A small image classifier, trained from scratch: batches of 384.
Rows from block 4, named by matrix and row number. Rows with one number belong to one attention dimension. Each number is 128 + 32 x the weight over its row's rms, rounded and kept within 0 to 255. All counts start at 0. Numbers have three digits each. After the name is the row's rms in percent of the matrix's.
# q: attention query (model.blocks.4.attn.q.weight, 96x96), inputs 0-95
# k: attention key (model.blocks.4.attn.k.weight, 96x96), inputs 0-95
q.77 116:189121091097141116128104143105147137157090121236141156090164156191164127141078121113128117158130173142087110069143148142136180128116136111106134125088142122100166106170124148124087189107144135103063093097102099146166113090106121152110124142080140126176140180099114176157129057113208126110
q.78 110:136115147103101122157153144142113076116071116181078182136106123156085174060111101125101114137091096121124098195112143064094120086181173121131167064074147126117145136177138140128145112112150123123147130168162157114171079136095148163136093154124183104181132118059092126101167073075126115127
q.79 114:146143096196158108146117160151104134144151169154116143086128111110094141143167143163129086116146221117100156122170101103113129134076127090108051135173133164091116124098114126127093093118168093144097072123171179087113148128123118188123087157073106121053185113102092165093118115186145105151
q.80 087:161155131105133153193124108159142152201115152111074177171110176102164134145084131141164094209127122145158131146120160116153092089053141123146111170099108122132128077146169149130139131116168163192112158195136121149182086132096073097086109122172161101121111120122164124153145156181106126075
q.81 082:136091164164118133133103083110090127136141070058184131166173165139118168066120124125100103162191124165126132064123090150102134081134102144130182074137130170114106118117123100110148139101135153171146144125077119174139155169108140181101186064142098152147094138097174161163166122083065152118
q.82 085:128155172151106098080143119139136179081169180118119112167103127060089110168113148140121143161110116106104066096138125095122162131141188138093120070076137116114132045096153113094080081103087158086079140188120126111114173177122176153117148146111173133193120098097103161107112170121115137095
q.83 083:127135053130169108204138129137153175078146140107159135037061115161105127106167121164145166077109121075109156159114190069122127183102130124076131204143130094146075186114131139134138151129128101130161081142113201141150130089140157122094111099136156145130155143149135125137091124107160133145
q.84 084:122135091180144080104148090197157084091102159127112155131154183182147088138082107069096164148100159161137142117143138115149084109152152118100132097115083167156076108088154126135137126114099170123104154187159121198114138163191127114200152201143151108132112093125143091174134114179127165118
q.85 090:100138138093137111168155119134132116123138132084107085112122134130117072070189145110155119158102123117111119150161101164136106033170136103107193061169136099156105092137153165135190133084170119113154142201149182121108109143144127125152128144158143115045085161070111094164138190126088124144
q.86 088:124130141121110080158121148159134102125142099114126109117077137128110074129137178079154099118109171085112104111103161153075095128140148125128198148094112148169137057148145149100153152060117182144105159075157148105160118198135061138143115128126213166097058183134135155155115144076090139117
q.87 085:104171178071096118068009123087056174091110104124114147132137099139128116160160147164181140083163159100134153142174128161133109155164106109139142158178107139107130070117099100120099099149170123071125133073090151131164133137086182129137142118153157114084125130111115124066145087101136115125
q.88 088:104127107130099147154073138162191097115092148105118125114114182128121167129073093147090120110132142088108143164124080136135190190153126156115171099221126148111147038054124128123113139195094134136147112135116099133114136112129128154103133129181089129098181139112146190132050158114148140162
q.89 079:129164159101106168070051114104143124094139109133109165142115146178146122148150089117085090097120085154108136196108117159168106169108115149142149135080151153071069151119123104120185146126106109039150133121074138099086145099125103148114166144081152130176097183128113169090156140114204155113
q.90 098:078075148063110087113118091139139138105135139095096114138124170104169146132082165181181148132094134195070158098134135130086153081113167111130139185101088085121120057109065129103118156149138149136092131119121131088089168127147140110140170109079169122107083170164125161082194152096095100115
q.91 087:147061111114107107090064154105061131148123122113161110158148142136113090118078089050111142089148136058185139136191087060144082094113107149120078113109183103068093105129142140148148116121122180160108132097124129094070155137149166109134142102144083099129177089150149087106151155139124136153
k.77 109:138107079108147081081140116155105134117126120185120130098170121172131155135142106122085116168158132147143137170113230110120152146070130078169073144143125190147129138133142132116154146142132179109111112185034129110106104123130108176108129154092072168126135145134216097097115080127069122116
k.78 102:143147123142141063105146154106137193094142130021140109103164141138199072117131138148157175140159137099124128117132134153133129146115118093094113141130080098137102120117119130118100066146112168131100129116069099109147164110178128216102121107096104111088206054168125109122105121162170086152
k.79 112:206111148151164151172121184082090083175167165120198175115080125090092116111140126100076083179149130130150098117115118158095167128172144104143117061135147138116135146129135198111112121134142207145094106107157079166133069138161111132121145139140101124129172162121117164115132069125119152068
k.80 095:172126118140087164161097086123088177120099121144120173193094062128109127111120083148140096157083118120119126164139125172130134133119181144154156147116124125070191160154095166114126148143168146179091161166103135083162129089129171059145070135121096135068076085181076118088092148115113133090
k.81 097:165137162090136124123149107114075096126098093047122100159158183163160118099156085152181103145134149116115168093150099092091146133093124089180156111139141192171107164173161129098077135177111121138150139082177050158094088192116098110063152134110130163132124171098149120121130167109117121108
k.82 101:084110113096105118143149121129132095122126115096084123116124089104105136137127085143085154142131107147118186109160091040135100087043211152138058123143104176136173112107095063083103162139090144130148134137116108155098182083116172128163099164177132119102114101102109163083106128157094077097
k.83 109:143130080110137103113159094132134151104130209195121090073113103142139106075151149141154175094107157135099081153031169109173092158148145071085161193166118114161152139113186117164176104085147113128155083107103184145131141065135094127104147110066139141137123135135109153150118126138148136125
k.84 115:057084080124110129123164125139140126088176132150077136142103129162117119132088105133128190164092119148104200145204087070139105138147101129086067095073096166148131108155091073114121101136100140134135079139059129110117100123139128142118074171116130090138115084129077097128106150131161065076
k.85 096:124197137119128153134137106145104180128095103038162122060163133149116112105142140159157155141093138156141130149156181101082122156147128113124163106123112168142092108120149148152129115170106053116190071171072140119184115100117143145153109099175086185212115159168128112183100148113147103121
k.86 098:129143131135134095138130143139154163149084155090202143096101106128048178159130160175124100188158117146121124151151057114121093138146168127135102079091109102113155143131127149139095122175205064185077152093096105123146095119131220154144090080150119146125159126131179087152137140160129102147
k.87 080:109148124191108095106158126164112124097103071125166060123165125154141137123159118061095102115112131107067080143121142145155170050113080104125105150118096151106096129109136121130072153106150066068103141129157082155084165099146058162074133112066091138114164128093141129098188130132100147134
k.88 089:117115090116137100125145078078128139099118129094154105106141151174163113124042127150092112119122119111125111136188133095118153103173206143103122121109161070158200055091123115146151135114091170161136153127176136153157173178130160095160094035106187134103148121131117109154156129127077093153
k.89 088:160131132164129192094099119114114099167148083178168072181174164124150117175139137123122170147151145186137151171115139159134106084139124176152144099094099083156164095203080056097132067164149178086164136160137168091103102112125132155140119153121125105093119099106160149130159093121140133199
k.90 101:065142115082112179140134104122134176100106161145154119156114133123115125097164128160083131164146128166118114134134073136214111133132141132116124146151116191123080135130062140073146106191170175157154195128095155154158185123168191194145108123090073128146109139172099110094178123170150129113
k.91 099:128114144097116049110092122149149202151116157149109101136193096141093140148152128085092127100142101077135124145122140057161182093127163181152101146148156138097080093129188177105078111174116150149117108132143041123123150166153109105143183148074124104122132089177163161120133167141170114149